From a checkpoint of a small image VAE: encoder norm layernorm.
Rows from block 1 of the decoder of a small image VAE, named by matrix and row number. Each number is 128 + 32 x the weight over its row's rms, rounded and kept within 0 to 255. All counts start at 0. Numbers have three digits each.
After each channel's rows are labels from the 100 images, of 14848, where the channel reaches its highest value: "top examples" is what is common among them; "patch colour" is the nearest of a few named colours to the mean colour under the peak. Only what is clearly more common there than usual is listed. The data: made-up ball-and-stick molecule models.
# conv: 3x3 conv (decoder.mid.1.conv.weight, 64x64x3x3, each kernel summed), inputs 0-63

conv.2:060116200085109112122155126159115103109138152042148155121138118175136143107148118140152118117151120167138134096155137162081127198242113124150172167188154127125138114107107141129125145128137158
top examples: balls and sticks
patch colour: grey

conv.54:164110065099127096133159124137122158136149119118137111151150129123174143071133110115116181118150148147114101104111107097136107163077154145156139074143112127151158102139134130253126122110028177
top examples: dark backdrop; space-filling
patch colour: brown

conv.22:170162109084118172161120184088130085142131121161102128164155155101120109113033090142136149098119109090138155138133123124095102145093156164107085029132108095099082142139091148115136106088108182
top examples: balls and sticks; balls: three
patch colour: grey; brown

conv.10:169149108157069164104108132113103079188129071151101066102099120069085136102105097140159129133119116150104176171102099058153177122099169105085130122140137151146075202100142120114124113116140124
top examples: space-filling
patch colour: black

conv.39:098130134130170171174161164172041133084172166134147122184166179170130152133155167110163110152091125113146153095102125134133100143158059164089104102133140075075114147145166125140129105072129139
top examples: small balls on sticks; balls: three
patch colour: grey

conv.53:079119134112133135168133163129105127140131142103106127196133172133136115135131099103098056112159139098200159104141105099110183142089177116118190068107181158125150145137088146134182184103080088
top examples: balls: three
patch colour: grey

conv.58:158125121128088090136147140102132136187115103097184084109128151092102151126103130103123215116067067131121099106090127091135157074099112144159150148137132105093181130189092104059080136120141165
top examples: space-filling
patch colour: pink; grey

conv.19:100104127131149144157183135093133116091141145125101144134114173183164160148164131082096064110145125166136139155150114173137121188147113088170195119116188170121156046145143179177121115166106113
top examples: space-filling
patch colour: pink

conv.63:170111102080074131098014142117160116123115125107120120135087119095136119133141159169105127114112077148118106169137101063146173112098143157136137149202157127207115141107145134146185103143100144
top examples: space-filling
patch colour: grey

conv.28:100055115152131096136161109076125141066147119143164109150172135171119162150119121087132145102126088132126061051074132130132122145137123072170139134101143174057128102212153137109114141104115131
top examples: dark backdrop; space-filling
patch colour: brown

conv.26:133147138092135137153184159143126092173072150115135151067168138121098104147113109079153091107156132189110174145133131146107113123193143067105136168097145236073132101167159129129137121111130138
top examples: space-filling
patch colour: brown

conv.46:075101158138153172144160132139114179165108149125147126144082185143106108144122165127137078128127138159164150149093078100119178155132064129134174154144230099165187138125119113098193128144142139
top examples: small balls on sticks; balls: three
patch colour: grey

conv.6:169176131091077132091116076102094129165120070152153077115060130154106130135099085195075144121158084081133069124123095100113138123117142105188104117104117147192095130114156105139130089093121135
top examples: green ball
patch colour: grey

conv.50:114151126120133107139115176093146175115122082177120179131126148152123098068100141095112184137068135085199142088090167115147112110163094139109133158146109124156090168132145057094129096169203129
top examples: balls and sticks
patch colour: pink; grey

conv.62:121075099077154049147128118096136164103148141132153167148116131148182104110119142100094157109151064141147070099175166138095098147101118120250132133138134149135167100133112132120125133134080158
top examples: dark backdrop; space-filling
patch colour: brown

conv.56:127172125108180158144071163107131173089140114137132135166077122091170126097123118182087137066083122090126116113126086014124215137089147142142144087140131124150129114124116129136151109132112157
top examples: balls: three
patch colour: grey; brown

conv.16:211143028163152123107086139102119126135149125214100088139123128073107102115126114166123148129126125124101090157130103100155135082011151137113109104094135138149137153144138124154131126123141113
top examples: dark backdrop; space-filling
patch colour: brown

conv.32:157144137076135166139176138122110113173104147059121124154097140126199196134155135084145109119144110121108083155133120138156102164136170125156136105111147151131123008145100177128105074151102146
top examples: space-filling
patch colour: grey

conv.57:077065133178110097092135089134184154128112095096142108037089138142145153125181163128106128134119109173145133117091175131202175125146119116145151220123164152155171130119126130129125132150119101
top examples: dark backdrop; space-filling
patch colour: brown

conv.4:135100096121100127096125127151195098120143156094099137109150080137133136096116086074129129122113108129116141130123191191108048099087171119117121132148018125085099091127092102129061118137136130
top examples: dark backdrop
patch colour: brown